{
  "dataset": "abstract colour fields from 500 small random pattern networks",
  "embedding_dim": 192,
  "mlp_ratio": 2,
  "inner_norm": false,
  "drop_path": 0.15,
  "layers": 8,
  "optimizer": "soap",
  "learning_rate": 0.0027,
  "shampoo_beta": 0.95,
  "cautious_weight_decay": true,
  "max_steps": 35600,
  "batch_size": 128
}
Rows from block 2 of a small image embedding model, named by matrix and row number. Rows with one number belong to one neuron. Each number is 128 + 32 x the weight over its row's rms, rounded and kept within 0 to 255. All counts start at 0.
Before each neuron's rows are labels from the 100 images, of 14976, where the neuron reaches its highest value: "top examples" is what is common among them. Only what is clearly more common there than usual is listed. The data: abstract colour fields from 500 small random pattern networks. In brackets: how many of the 100, against the usual share in percent.
# fc1: MLP up (model.blocks.2.mlp.fc1.weight, 512x256), inputs 0-255
# fc2: MLP down (model.blocks.2.mlp.fc2.weight, 256x512, transposed), outputs 0-255

top examples: fine detail (54 vs 15.7); mostly blue (46 vs 13.8)
fc1.14 [102 131  83 139 129 140 113 170 146 117 175  78  63 127 121 157 140 137 139 161 158 107 136 124 109 153 159 119  63 174 134 124 111  75 199  87 106 136 103  53 111  94  93 156 161 129  96 101 148  99 115  70 150 123 101 131 143 138 116 127 103 175 206 105 114 163 104 140 169  28 146 113  91 141 104 122 135 104 123 134 219 143 144 117 108 120 140 134 110 157 128 159  93 110  74 153  80  73 134 204 136  68 116  82 158  99 122 111 124 115 224 107 102 112 143 141 181 129 123  97 128 200 141 130  87 144 126 156  82 110 139 114 168 131  76 144 125  92 140 175  91  99 130 125 121 164 124 108  75  67 115 136 184 192 130  95 143 133 171  53 113 164 133 156 228 114 139 161 124 134 154 180  98 143  95 113 102 117 143 149 142  68 147 106  98 125  92 103 135 129  74 154 112 111 173 143 144 133 139 123 142 102 122 138 102  68 136 137 121 130 142  99 145 106 146 134 139 132 170 177 107 153 200 132 104 173 115 101 133  97 119 145 110 108 118  98 135  63 168 106  58 122 108 180  90 149 108 115 169 133 104  94 113 116 156  91]
fc2.14 [124 113 126 168 144  93 101 105 136 142 127  80  91 122 194 104 114 118 106 149 151 146 137 131 116 119 110 131  72 120 206 144  71 115 159 176  88 110 120 112 146 193 162 156 125 162 138 124  82 103 126 187 173 147 125  78  69 172  95 192  77 171 177 160  90 146 158  83 149 162 117  72 137 162 173 174 181  81  65 169 109 165 154 113 111 138 110 160 185 113 142 123 123 121 131 138 145 198 137 141  75 164  90 144  93 119 128 127 146 195 121 141 127 157 125  92  87 130 154  67  94  95  41  55  83 153  94 161 185 141 126 110 174 127 112  94 105 116  88 105 121 144 121 118 130 114 125 154 128 134 122 125 124 137 103 155 145  93 100 117 113 199  91  70 108 156 100 110 124 113 125  97 130 185 191 159  74 109 113 187 183 136 107 150 103 162 187 122 158 149 111 148 158  95 136 217  84  87 102 164 115 111 151 139 137 116 169  92 153 128 166 114 166  87 115 101 154 181 112 157 123 155 169 209  91  93 167 162 151 138 129 124 125 154 137 175 150 141 115 130 107 138  94 125  89 121 153 145 106 128 111 146 126 117 137 137]

top examples: mostly red (60 vs 11.2)
fc1.506 [160 172 133 144 144  77 156 151 131  92 123 122  89 181  83 135  88  92 115 116 106 118 194 110 166 111 117  78 100 115  90 128 117 179 136 173 132 140  94  28 137  94 151 130  89  99 119 155 117 161 148 159 164 128 113  91 106 218 148  59  75 156  88 127 158 115 133  76  81 131  99 149 153  75 151 147 102 141 141 137 107 106  76  67 117 115 134 147  88 111 120 155 126 161 136  96 139 118 102 114 134 154 136 131 142 118 191 139  99 127 146 164 148 141 170 146 127 143 111  70 134  98 105  87 173 175 170 152 162 133  88 100 175 167 129  91  93 120 154 134 151 150 104 135 117  74  93 115 126 126 143 116  62  49 165  86 149 143 106 183 182 109  83 100 107 129 149 183 136 137 142  97 169 169 147 155 108 125 142 147 140  96 189 139 113 152 153 167 125 115 101  88 134 138 119 126  97  74  96 125 169 161 113 119 157 116 158 190  72 149 132 100 106  60 148 150 133  73  99 100 148 111 140 183 137 130 227  98  87 116 126 170 199 162 131 177 145  84 150 142 119 106 158 153 153 160 117  98  75  89 118 143 105  59 137 116]
fc2.506 [136 116 100  94 126 111 186 165 100 148 131 161  71 160  92 141  90 107 113  99 185 152  92 110 119 108  91 140 130 135  82 102 138  94 153 114 122 165 163 136 177 113 120 128 100 168 176 138 172 132 184 133 194  99 113 139 196 130 156 167 155  85 116 153 154 121 151 134 112 163 103 156 122 169 115 143  47  88 103 145  60 121 133 117 211 115 148 140 128  82 102 114 184 134 113 143 125 127 130 147 112  91 113 138 160 139 174 118  82 237 153  85 133  83  95 120 155 104 137 104  87 113  70 135 157 131 112 102 141 151 118  65 148 202  99 175 143 130 116 145 158 110 103 113  83 146 121  73  97 108 114 108  94 196 127 120 122 180 133 171  68 101 173 148 146 137 139 144  99 120 158 116 122 101 117 176 134 107 148  84  95 129 130 113 101 118  90 136 126  76  99 136 174 165 114  97 122 159 228 138 127 144 126 134 123 119 155  76 170 136 123 139 167 113 159 118 171 229 139 138 136 151 105 135 150  60 117 139 171 127 132 139 183 168  76 101 183 152 158 109 111 172 175 161  97 132 137  66 128 114 170  90  97 153 170 120]

top examples: fine detail (35 vs 15.7)
fc1.426 [123 141 127 210 159 165  93 114 136 106 147 144  93 186 128 164 154 173 134 122 168 128 106  88  98  69 159 178 140 119 115 180 125 117 141 126 135 142 182  67 132 130 153 159 128 160  93 136 121 136 148 137 136 145 183 176  75  76 131 169 111 153 144  71 171 148  88 145 126 135 138 123 158 105 128  92 145 183  70  78 117 168  69 116 163 112 111 161 138 141 115 108 166 103 161 159 132 171  72 131 110  91 142 133 105 174 154 140 114  86 116 143 121 125 136  75 125 186 118  73 162 140 166  64 113 156  94 160 136  66  97  73 136 187 173 122  98 125 137 148 139 138 159 118  75 147 114  89 110 108 101  68 128 154 133 148   9 113 138 161  90 163 134 125 115 166 152  93 130  89 157 122 137 133 132 110 136 144 152 161 158 135 126 120 114 133 141  71 125 137  90  82  85 168 140  58 155 129 120 106 132 139  86 145 157 121 112 176 122 112  89 109 106  28 109 200  93  69 147 110 154 171  92 100 100 144  76 137 161 100 126 143  94 157 141 184 151  96  93  95 103 120 141 174 124 173 155 137  89 132 163  86 164  83 162 164]
fc2.426 [ 92 134 157 109 176 118 178 154 217 175 176 146 105 200  59  71 178 108 124 122  67 107 134 125 119 137 143 114 117 164 123  98 144  93 109 129  71 104 117 132 180 164 164 107 150 152 138 104  98 123 165  94  63 203  93  61 150 132  98 127  73 122 138 127  77  90 133 109 111 138 161 138 156 141 104 164 143  93 103 150  88  89 125 134 112 129 125 147 158 141 129 146 164 150 185 101 138  74 108 145  97 155 127 115  85 171  84 113 154  82  84 103 131 135 114 131 131 112 146 151 134 115 116 120 144 146 119 129  83 189 169 138 102 183 155 150 102  91 112 127  99  77 165  75  69 104 165 104 101 153 143 157  75 128 121 111 117 116 105 154  68 118 109 122 177 177 127 124  46 136 144  92 141 126  81 177 121 175  90 145 120 179 110 118 138  86 139 112 123  96 163 126 137 150  75 137 124 212  71 132  90 122 142 150  35 132 135 137  80 138 115 152  94 137 161  99 140 149 163 151 119 132 120 122  95 137 103 182 169 142 153 129 111 124 143 133  81 144 158 169 181 137 106 128 157 123 185 138  34 130  93 110  88 168 146  82]

top examples: mostly red (60 vs 11.2)
fc1.150 [ 97  58 153 129 159 165 163 104 178 153 171 152  90 141  92 150 170 129 121 178 116 166 123 114 151 101 123 161 167 184  64 102  94 136 129 195 111 124  90 143 181 111 150  85  91 123 161 163 127 120 140 129 176 105 120 116 109 186 161 121 145 193  64  94 111 129  58 125 137 195 107 117 183 131 144  70  82 170 133 124 180 126 129  79 108 146 139 159 103 143 136 118 118 109  68 127 113 107 151 147 127 140 116 182  97 151 195  93 162 153 140 191  79 155 118 115 134 146 153 115 159 118 121 108 133 132 162 179 124 129 120 106 116  83  77  91 122  87 123 121  98 122 129  93 111  97 113 151 144 106  93  80  51  99 165 166  83 165 132  88 180 136  96  75 178 152 163 144 145 177 116 160 156 147 119  74  89 110 152 156 118 141 136 142 130 142 133  75 137 145 155 123 154  97  92 100 157  77 146 142 108 130 167 108 137 109 113 144 148  90 135 123 125 154 140 135 127  75 101 144 140 112 239 182  91  76 153  98  99  77  83 158 117 143  62 167 143 127 117  50 151  43 117 132 120 137 123 153 132 106 160 155 155 123 137 159]
fc2.150 [176  74  71  83 135 180 157 109 109  58 105 126 136  98 116  96 178 162 126 142 142 134 154 137 172 168  98 148 124 164  93  85 139 127 109 125 126 145  43 102 119 187 153  80 121 140 145 124 108 148 153 175 138  91 105 170 127  88 111  98 116 138 116 100 113 161 144 122 161 100  98 128 143 126 160 164 175 110 141 115 120  76 168 144 174 152  88 128  62 134  44 188 155 121 118 135 108 121 210 127  54 138 108 122 122 123 126 116  70 160 180 146 149 134 207 103  92 148  71 131 114 176 138 131 153 117 116 202 107 132 119 177 102 124 103 166 187 146 191 147  82 172 113  96 101 137  74 115 122 178 170 159 109 100 193 138  69  85 141 143 123 100  96 168 137 161 120 120 133  83  96 116 187 123  98 140 111 138 127  69 162 150 135 173 121 114 111 137 108 156 155 121 111 148 127 112 138 173 157 111  59 105 165 110 165 128 125 139 135 164  77  92 101 172 193 161 126 121 159  57 135 149  83 126 149 154 101 116 127 146 163  90 153  89 116 112 118 119 153 127  97 171  51 146 166 112 141 115 143 121  60 126 116 113 104 133]

top examples: fine detail (37 vs 15.7)
fc1.169 [132 138  99  74  88 126 107 139 128 116 156 136 105  84 109 137 110  98 140 175 157  93 200  70  99 151 193 172 107  36 143  94 151  95 152  95  88 118 138 130  95  82 147 166 141 117 139 133 116 161 105 155  55 176 156 132 128 112  91 118 152 157 158 126 160 170 141 229 137 143 103 131 122 153 123 101 143  86  99 107 140 133  73 128 140 153  92 144 140 138 173 163 124 103 129 173 103  79 140 126 170 136  84 105 175 162  99 154 124 100 147  70 163 113 160 169 109 171 144 133 159 101 108 149 107 207  84  81 163 168  84 174 135 110 148 113 150 160 142 152 145 169 142 122 144 165 127 143 138  91  93 160 102 142 100 106 143 131 154  78 142 137 109 111 132 138 125 130 119 137 117 138 180  75 144 156 152 129  91  94 102 142 131 158  81 100 208 159 144 172  64 132  54  78 217 152 128 160  87 141 159  87  93 108 151 147 194 102 158 129 150 115 153 141  98  96 123 167 158  96  56 180 126 208 100 177 100 132 169  95 127 136  91 116 158  71  99 133 121 110 141 181  83 135 120 112 122 143 112 115 132 130 110 106 173 115]
fc2.169 [131  87 148 100 143 107 192  92 115 148 125 112  96 103 163  76 110 117 179 111  85 150  86 120 146 177  95 120 116 137 137 121 151 137 114 184 206 134 123  96 110 166  75 151 143 171  95 105  43 126  89 114 136  88  58 131 173 153 162 168 148  81 167 174  86 138  88 136 109 109 137  61  91 103 103  58 105 159 117 112 131 113 131  66  99 129  86 126 145 163 156 104 119 105  82 101 152 114 175 107 132 111 131 163 222 139 138 120  73 168 151 132 151 134  96  92  68 153 134  54 159 115 137 116  83 108 163 124 104 120 101  83 169 170 113 149 120  90  81 125 131 116 116 179 149 105 166 162 117 153 144 168 157 121 117 137 113 134 115 155 154 181  78 140 146 174 141 112 146 149  98 103 192 125  91 132 133  98 116 101 144 163 183 143 141  89  63 126 197 138 129  60 114 119  94 181  77 114  91 177  88 107 127 142 164 118 144 165 116 155 174 159 182 116  98 107 113 106 136  91  82 166  93 129 101 117 128 117 108  58 189 124 114 143 127 140 139  98 184 114  57  98 146 138 131 124 167 139  72 132 117 138 103 153 126 131]

top examples: fine detail (45 vs 15.7)
fc1.476 [154 131 103  97 168  81 208 162 140  67  99  81 147  79 130 179 123 101 194 147 121 120 142 134 148 133 110 103 114 125 200 107 135 131 138 128 132 117 139 103 124 131 152 156 122 103  98  96 155 103 144  90 107 150 121  92 146  97 108  95 102 113 140 120 129 112 136 132 134  89  89 146 120 173 141 129 130 179 138 157  95 138 104  88 149 104 154 111 104 137  86 153 147 134 114 238 124 112 116 151 113 161 123  81 179 140 135 110 123 131  92 136 164 135  97 145 116 144 119 143 109  91 159 112 237 152  71 151 188 118 103 139 109 126 158  74 142  93 128  71 121  72  79 112 123 106 141 166 118 176 119 159 140 168 178 140 155 129 120 104 103 139 104 101 102 119 192  99 175 145 109 122 147 112 149  76  94 139 127 104  81 138  91  94 158 149 133 191 118 119 205 101 121 116 193 133 168  94 140 147  82 121 144 148 151 122  50 109 164  36 143 112  99 187 192  88 132 118  99 155 126 105 174 176  51 126 114 131  84 105 127 115 145 157  86  42 133  39  99 141 156 117 128 156 147  99 146 150 170 100  75 122 154 128 148 153]
fc2.476 [141 130 131 156 139 142 125  79 175 157 125 103 147 145 124  54 153  85 117 145  31 131 118 101 143  80  99 155 137  90 179  48  97 113 160 154 164  71 119 131 141 136 206  93 142 110  98 106 103 135 126 122 158  94 145 155  85  90  57 137 158 131 122  89 161 174 114 171 155 132 118 188 161 145 129 111 110 156  87 123 129  90 171 112 131 122 102  95 110 115 160 109 164  90 117 133 150 116 136 175 100 127 120 120 165 197 137  99 167  94 142 175 127  88  98 170 183  99 173 161 129 100 142 138 142 176 182 109 108 130 112 179  95 165 147 116 131 125 159 162 107  94 158 101 129 164 142 102 110 157 137 115 131 112 191 165  78 133 152 157 124 169 160  70 189 114 101  91 131 202 197  95 172 125 141 125 139  98 155 144 122  85 112 117 153 117  87 178 157 133 185 151 157 121  75  98  61 127 123 104 133 106 126 107  90 150 102 125 113 198 142 116 127 220 104 150 138  96 151 134 142 178 174 141 101 137 128 121 181  73 152 132 130  87 133 153 156 192 137 101 192 174 128 113 136 178 182  92 143 115 109 108 145 121 128  81]

top examples: mostly red (31 vs 11.2)
fc1.217 [184  92 133 152 129  74 106 178  86 129 104 100 116  78 106 145 128 170 105 121 210  85 152 112 143 109 126 140 112 108 130 148  92  84 147 101  81 114 128 122 117 145  99  90 109 126 167 102  97 117 179 102 111 103 139 105 165 178 149 154 208 124 158 126 101  92 105 115 140 125 129 125 136 125 122 105 198 106 115 133 131 146 152  57 158 143 108 137 172  87 143 145 119  90  71 180  72 148 134  94 165 148 155 154 147 111 100  88 146 123 148 115  90 139  74 115 117 130 159  60 151 113 179 144 136 155 111  73  54 102 131 158 106  95  96 171 158 108  86 212 153 106 163 116 122 150 173 194 194 124 121 180  91 130 124  76 115  93 142  91 113 110 146  78 160  79 101 158 160 112  84 132 127  86 140  81 126 136 176 102 134 157 129 124 140 118  82 136 106 216 137  39 145  71 193 149 120 128 122 163 118 100 136 131  84 118 164 127 107  70 119 123 153 134 117 109 125 156 130 192 186 116 156 182 101 150 122  71 105 119 150 143 129  93 157 153 219 121 153 105 132 113  95 103  89  92 138 136 112  88  85 103 143 123 115 152]
fc2.217 [ 93 117  60 172 129 115 122 177 127 113 115 158 121  84 136 177 143 163 148 101 202  93  93 151 118 126 184  92 163 128 159 159 179  89 176 128  85 141 157 101 120  52  84 100 141 143 177  95 144 117  85 155 117 117  88 159 151 182 203  94 114 112 109 157 122 149 115 120 123 124  95 109 125  86 131 126 173  81 150 123 177 112 121 164 138  68 170 136  59 108 126  90 150 100 107 130  67 104 107 146  67 116 192 119  49 162 136 132 133 148  93 138  99 127 129  69 141 133 135 141 133 155 137 111 137  79  85 109 145 121 141 145 176 137 143  90 147  90  83 125 136 129  89 173 159 118 137 142 138 102 123  42 136  83 130 155 194 120 133 146 131 115 107 135 170 114 128 114 144  96 134 134 112 157 125 140 113 119 168 134  75 172  63 153  64 115 184 130 118 132 158 127 133 143 124 137 137  79 115 204 192 126 100  82 124 122 159 136  71  93 138 126 155 117 136 149 108  87  77 175  89  73  90 114 175 197  96 109  93 176 109 134 147 112 168 156  86 122 130 135 108 130  91 210 170 192 109 130 105 152 112  93  94 103 103 137]

top examples: fine detail (34 vs 15.7); dark (26 vs 7.3)
fc1.188 [ 84 129 124 147 134  98 153 131 153 122 153  77 180 164 106 129 113 148 131 102 109 126 119 148 128 173 105 151 172 142 120 132 122 138 143 155 140 141 151  84 126  63 108 146 176 168  79 126 182 160 122 148 123 144  86 115  89 111 157  79  48 155 173 122 130  99  39 151  46  96  16 102  80 139 135 168 140 141 162 100 108 145 148 110 102 191 108 134  85 162 121 139 115 152  94  65 169 120 180 144 176 109 117 103 163 105 108 160  86 139 102  66 164  64 156 145  84 152 115 119 146 110 101 108 142 151 186 132 134 114 148 145 138 157 118 132 131  88 137 177  89 106 146  64 123 118 101 109 135 166 137 189  94 105 169 153 165 109 126 130 147 152 120 124 147 168  77 107 135  97  65 115 132 110 137 158 134 138 131  80 140 168 129 158 122 170 136 132 105 100 107  93 118  48  87  76 147 123 149 134 155 137 104  91 150 137 203  97 124 161 147 136 100 154 125  91 117 146 155 112 132 187 122 108  78 121 168  87 123  59  95 118  55 158 112 178 136 176  99 173 138  91  96 163  94 147  82 174  96 143 108 125 178 110 184 129]
fc2.188 [108 105 100 131 179 126 129 123  67 119 147  82 155 126 160 178 180 162 146 103  80 102 206 159 133 166 127 110 195 102 131  88 152 199 138 140 122  74 154 124  96  91 148 144  99 148 156 158 182 198 203  99 137 164 104 195 123 125 124 101 155 176 128 148  98  98 161  81 122 151 109 159 119 128 174 135 157 151 115 197 133 135 136  87 110 128 182  84 123 205  73 134 127  94  57 138 125 142  58  74  83  92 152 145 143 159 107 130 130 116 125 148 153 143 136 146 133 164 113 130 146 135  84  87 113 149 141 130 141 133 161 120 163  93  96 114 117 206 110 127 155 116 111 114 125 208 102 106 133  98 173 119  52  96 159 203 145 130 108 184 109 142 110 119 117 173 154 110 108 114 103 123 116 203 124 207 103 130  93 117 116  68 126 131 102  86 137 119 155 126  73 165 179 143 132 118 132 101 189 187 151 104 133 107 118 127  75 141 196 133 111 130 125 132 134  82  50 119 169 174 109 133 118 134 125 154 153 162 123  91 137 127 146  98 108 124  87 142  94 110 107 144 149 163 133 123 127 123 133 151 149 185  93 146  86 122]

top examples: mostly red (32 vs 11.2)
fc1.325 [ 71 153  99 138 167 170 148 144 141 199 133 142 112 165 131 132 178 149 147 166 149 102 134 206 170 119 112  69 115 130  93  92 182  88 127  96 102  58 121 178 133 158 127 154 180 122 143  99  89 146  88 132 137  94 175 145 140 116 143 154 162 149 159  90 142 176 150  87 221  92 134 143  95 105 101 135 162 109 109 109 141  76 112 172 119 215 107  83  98 123 106 127 152  94 115  82 150 145 123  98 158 107 151 128  98 111  95 113  79 110  86 137  72 136 107 127 105 144 133 165 146 154  41 112 162 126 107 116 111 142 101 114 112 122 151  98 151 195 170 170 124 154 121  92 101 133 154 146 144 133 128 106  89 166 114 114 124 214 161 143 167 151 144  90 114 139 116 135 100 148 151  65 149 122  74 167  92 105 131 168 135  83  79 126  91 121 157 123 159 137 113 131 116 183 115  94 128 114 112 104 155 116 147 141 145 133 165 176 130 147 143 153 116 174 143 231 137 175 115 182 106  81  65  75  90 206  95 133 126 177 113 121 187  79 115 157 138 143  95 120 135 168 112 168 121 170 156 136 132  72 138 114 175 135 114 164]
fc2.325 [168 122 118  74  99 144 119 151 117 109 148  85 179 133 104 105 122  87 103 154 105 143 128 123 158 169 150 131 114 119 165  83 124 137 115 154 144 134 159  71  92 109 142 127 184 160 158  88 154 132 102  93 180 104 183 175 118 120 182 142 108 233 165 128 107  79 123 112 101 141  98 155 114  90 166  80  96 144 217 108 148 152 147  78 103 143 180 126 127 114  89  96 158 203 156  90 110 148 156 179 111 154 148 105 212  96 148  89 185 145 136 136 113 156 144 115 147  91 134 131 115 120 155 166 139 173 117  74 112 104 177 160  54 113 110 143 127 130 140 131  78  92 187 104 123  84 131 122 151 126 123  91 119 114 133 180 188 128 144 116 150 148 105 125  84 189 145 129 129 152 172  89 147  98 150 100 162 156 143 110 138 153 112 148 149 132 213 119 113  99 158 113 103 132 113 139  85 161 135 124  84 173 104 120  79 151 112 103  45  86  67 101 115 136  39 142 145 154 186 131 203 146 118 109 125  79 161 170 147 110 151 115 170 153 173 124 149 133 125 158 141 115 128 117 143 141 125 103 194 191 143 117 145  90 105 126]

top examples: fine detail (34 vs 15.7)
fc1.2 [102 120 130 112 157 146 138 119 158 123 133 129 114 152 134 139 117  93  89 142 131 159  92 114 140  73  89 151 143 179  93 147 112  74 114 103 152 152 123 109  86 141 164 133 168 136  96 169 110 141 178  79 147 134  88  77 164 111  96  78  80 112  96 107 162  63 120 132 151 163 116  69 118 162 128  92  91 144 155 116 104 112 141 142 128  94 144  84  93 105 167 153 146 151 123 121 104 103 134 142 148 113 142 107 141 128 101 170  95  91 112 133 177 129 216 137 176 116 145 143 118 103  96 109 107  89 101 169 130 124 114 104 189 143 160  91 189 165 134 143  99 107 101 125 184 173 141 195 116 157 162  90 150  63 138 187  98 158  91 123  71 203 115  50  72 145 165 116 133  56 149 134 119 168 142 138 178 103 103  27 150 133 187 147 199 128 128 166 145  74  78 141  71 140 139 171 120 166 183  94 126 122 106 114 137 165  76 166 173  90 143 116 106  65 177 101 130 145 124 182 151 134 125  73 112 120 103 137 133 138 102  87 135  91 145 121  86 163 162 103 141  98 141 174 161 115 142 158 119 130 153 109 168 159  65 103]
fc2.2 [111 128 165 165 142 111 115 138 126 112 102 170 108 130 140 115 104 140 102  94 196 117 102  83 157 104 173  68 155 107 142 127 153 176 121 108 157 134 113 120 131 152  78 223 201 165 171 170 178  76  61 137 154 144 131 102 141 137  86 131 135 137 128 146  98 153 105 142  99  84 120 158 113 106 166 127 134 129 111 150 150 113 162 163 161 126 152 154  86 133 186 115 112 190 156 112 128 212 101  96 105 158 137 156 198 172 161 104 105 120 128 143 119 101  94  99  96 143 122 131 189  91 140 106  70 112 146 103 136 133 111  86  92 101 168 121 162  77 115 119 138  47 137 101 144 131 127 105 107 170 112 131 116 161  96 113 112  44 132  98 115 152 173 126 129 147 167  72 160 146  80 109 103  73 142 142 173 160 169 118 157  65  76 161 118 141 167 105  81 150 132 103 118 133 171 133 129  82  59 219 138 125  90 137 119  95 142 129 166 151 106  67 128 134  98 138 175 110 126 146 101  83 125  93 114 135 141 154 143  84 167 171 195 163 157 130  74 163  70 127  79 113 122 120 131 120 146 104 110 176 123 173 157 109 101  61]

top examples: mostly red (32 vs 11.2); smooth (31 vs 11)
fc1.155 [157 111 123 118 125 136 111 170 120 150 141  57  73 153 125 102 165  89 121 156  77  73 116 159 111  78 168 101  91  85  63 147 111 129  89 124 158 159 133 125 149 147 143 127 121  82 105 110  55 107 159 116 151 151  99 157 133 132  89 158  92 105 140 110  79 182 134 122  95 128 119  83  64 144 187  73 149 121 114  92 128 153 113 126 135 120 190 132 106 149 110 102 109 167 153 100 129  79 144 122 161 172 118 126  79 111 120  66  65 165  73 165 126 151 160 113 160 115 120 103 125 162 116 160 123 129 189 173 125 168  59  78 100  74  99 152 115 118 151  87  81 156 116 168  87 152 127 213  96  85  99 106 104 119  70 110 110 119 156 146 138 148  89  94 108 146 138 103 116 129 154  97 163 129 126 188 131 166  89 142 104 156 110 127  60 141 178 150 147 126  79 153  83 163 145 111 178 127 163 122 115 140  76  83 195 132 134 180 129 167 129 121  22 145 115 159 133 174  87 124  92 113 112 133 115 216 182  95 133 140 104 148 169 145 111 108  82 144 189 120 116 144 146  89 169 126 106 116  82 114 119 138 124 158 119 132]
fc2.155 [159  93 163  89 114 160  67 112  96 165 125 134 148 159 103  99  80 140 122  90 149 122 154 127 114 135 138 190 140 153 158 118 152 123 101 115 121 111 150  48 102 109 126 119 107 137 175 161 161 156 137  90 110 131 166 145 134 134 152 107 123  86 155 177 132  79 113 197  85 134 112 166 114 161 104 135 114 137 137 126 115 151  85  90 138 148 101 157 102  65 157 133 110 109 157 180 153 140  87 144 140 145 104 141 196 144  81 127 177 132 150 108 148 181  92 157 123 106 164 136 162  90 124 141 125 124 132  83  79  86  95 158 105  86 130 145 119 167 167 124  97  76 116 119 134 148 146 150 117 131 117 147 121  98 106  73 194 135  81 133 107 164 126 112 178 118 124 111 187 126 172 130 108  97 143 119 106 121 159 129 167  83 162 110 167  99 167  94  94  98 206  61 108  91  80 115  80 186 158 160 114 103  88 133  78 192  76  46  62 170 141 149 121 107 136 103 100  96 198 162  51 166 147 139 127  79 134  65 153 168 184  80 164 190 138 137  83  94 119 109 111 115  95 142 136 167  93 145 163 170 116 159 191 119 132 149]

top examples: mostly red (39 vs 11.2); smooth (29 vs 11)
fc1.351 [124 104 111 144 155 123 168 119 110 150 134 121 160  93 156 158 133 117 162 141  79  75 138 195 128 124 129 192  86 129 129 141  92 157 159 123 119 131 185  98 146  97 162 167 109  82  91 167  91 173  90 233 113 206  98  65 126 146 123 107 182 137  67 152  98 178 180 104  83  70 148 110 153 147 150 104 123 128 101 115 144 106 164 138 106 110 137 108 158 154 120 150  99 104 132 145 142 150 157  42 144  92 140 140 124 118 108 109 126 118 131 127 159 105 162 108  72 102 155 161 156  74 133 163 158 158 154 137 179 135 180 111  99 122 139 114 131  71  85 132 134 208 133  64 135 132 121 113 156 155 127 112 168 101 142 101 121 113 164 103 101 117 185  90 152 106 178  43 135 128  48 121 100 140 179 134 117  58 125 141 114 156  84 156  55 165  72 142  77 102 131 158  91 148 128 121 137 121 125 152 161 100 141 156 106 114 119 111 138  84 116 171 132 160 124 111 148 107 107 161  68  67  81 144 141  92 132 133 139 160 130 143 148 162 140 130 179 137 153  97 171 161  55 127 164 179 147  82  72 121  81 125 113 114 134  99]
fc2.351 [128 110 131  71 122 189 127 100  85  74 201 146 140 118 137  84 155 100 110  92 126 160 223 160 108 108 137  62 150 147 150 160 180 123  85 112 123 115 112 148 114 161 161 182 110 111 180 192 132 154 130 135 133 162 109 175  94  83 145 120  67 111 129 119  96 125  77 172 140 157 184 156  44 147 147 103 163 148 140 121 108  86 133 164 127 110 221 107 146 153 139 113 117 167 116 161 127 137 133 150 152 159 188 126 111  86 140 126 134  86 111 142 126 151 116 113 112 153  97 168 141 190 147 131  81  80 171 105 176 120 162  51  82 142 130 147 167 168  60 135  75 116 106  72 115 161 166 101 113 105  81 160 126 135 140 135 170  82 117 116  86 151 140 152 129 148 149 163 127  57 126 165 139 114 110 150 117 137 123  92  85  85 139 157 128  77 126 128 164 174  87 126 112  99 134  87 139 126 152 128 162 117  87 200 122 122 166  88 166 123 118 184 142 177 174 149 108 133 108 158  98  97 107 169 126  37 122 196  87  98 158 160 131  73 133 102 141 131 110 117 154 125 143 143 134 112 131  50 105 111 117 126 126 131 128 140]

top examples: fine detail (54 vs 15.7); mostly blue (35 vs 13.8)
fc1.100 [129 135 108 146 147 121 135  67 154 119 109 162 114  72 104 127 114 107 157 153 201 141 139 124 167  93 155 143 132 103 120 124  94 158 183 117  80 138 114  88 107 123 107 139 184 107 139 113  91 155 140  50 148 135 102 132 140 152 130  99 120 146 108 115 189  84  74  79 120  71 135  98 152 107 154  74 156  92  75  87 114  97 128  28 130 120 105 135  96 149 145  93 157 125 208 118 147 161 148 115 163 138 120 136 127 129 142 112 133 157 135  59 115 184 179  82  99 153 207 162 129 122 149 160 154 142 119 150 120 166 104 212 174 183 120 116 138 209  47 169  94  84  82  88 113  96 113  96 138 122  98 213 152 196 134  92 138  76 186  95 162 108 138 100 103 149 148 160 133 146 217 124  71  60  52 147 113  95 117 126 121 120 138 156 102 110 103  87 165 112 149 127 125 178 141 136 159 167 120 135  91 145 151 118 138 116 114 109 130  99 117 110 130 105 155 149 159 136 126 100  95 120 118 108 145 109  79 122 123 111 134 120 136 121 167 148 137 150  80 118 149 109 156 122 144 173 139 160 115 122 151 161 150  61 184 115]
fc2.100 [109 108 132  93 175 145 115 125 155 137  72 111  87 128 148 127 149 165  81 195 130  99  95 139 197  93  62  47 140 129 175 106  96 142 179  87 109 136 148 159 102 154 131 120 157  98 111 137  97 160 114 134 126 170 142  86  84 126  65 100  87 153 211 139 125 108 173 187  90 121 166 123 143 132  64  95 134  71 121  83 135 158  88 106 133 137 137  73 143 154  63  81 160 137 138 109  97 136 136 151  85 141 183 161 142 138 119 146 150  78  88 163 124  80 102 147 142  94 132 127 131 173 145 177 111  95 159 118  86  98 130 123 161  83 156 145 132 114  85  92 100 122 159 157  89 137  97  99  85 130 164 139 112 131 121  94 189  88 153  81 170 195 122 127 149 111 136 107 134 119 133 105 126  65  78 128 136  82 145  95 163 115  84 100 176  87 122 125  87 131 119 151 124 129 155 155  46 148  65 114 109 112 116 127  90 136 177 138  79 148  62  50  94 211 160 168 123 135 156  89 121 120 115 101 161 121  92 135 150 141  99 129 102 128 105 157 117 152 131  79 151 147 171 148 168 127 166 178 170 148 119 130 144  84 158  98]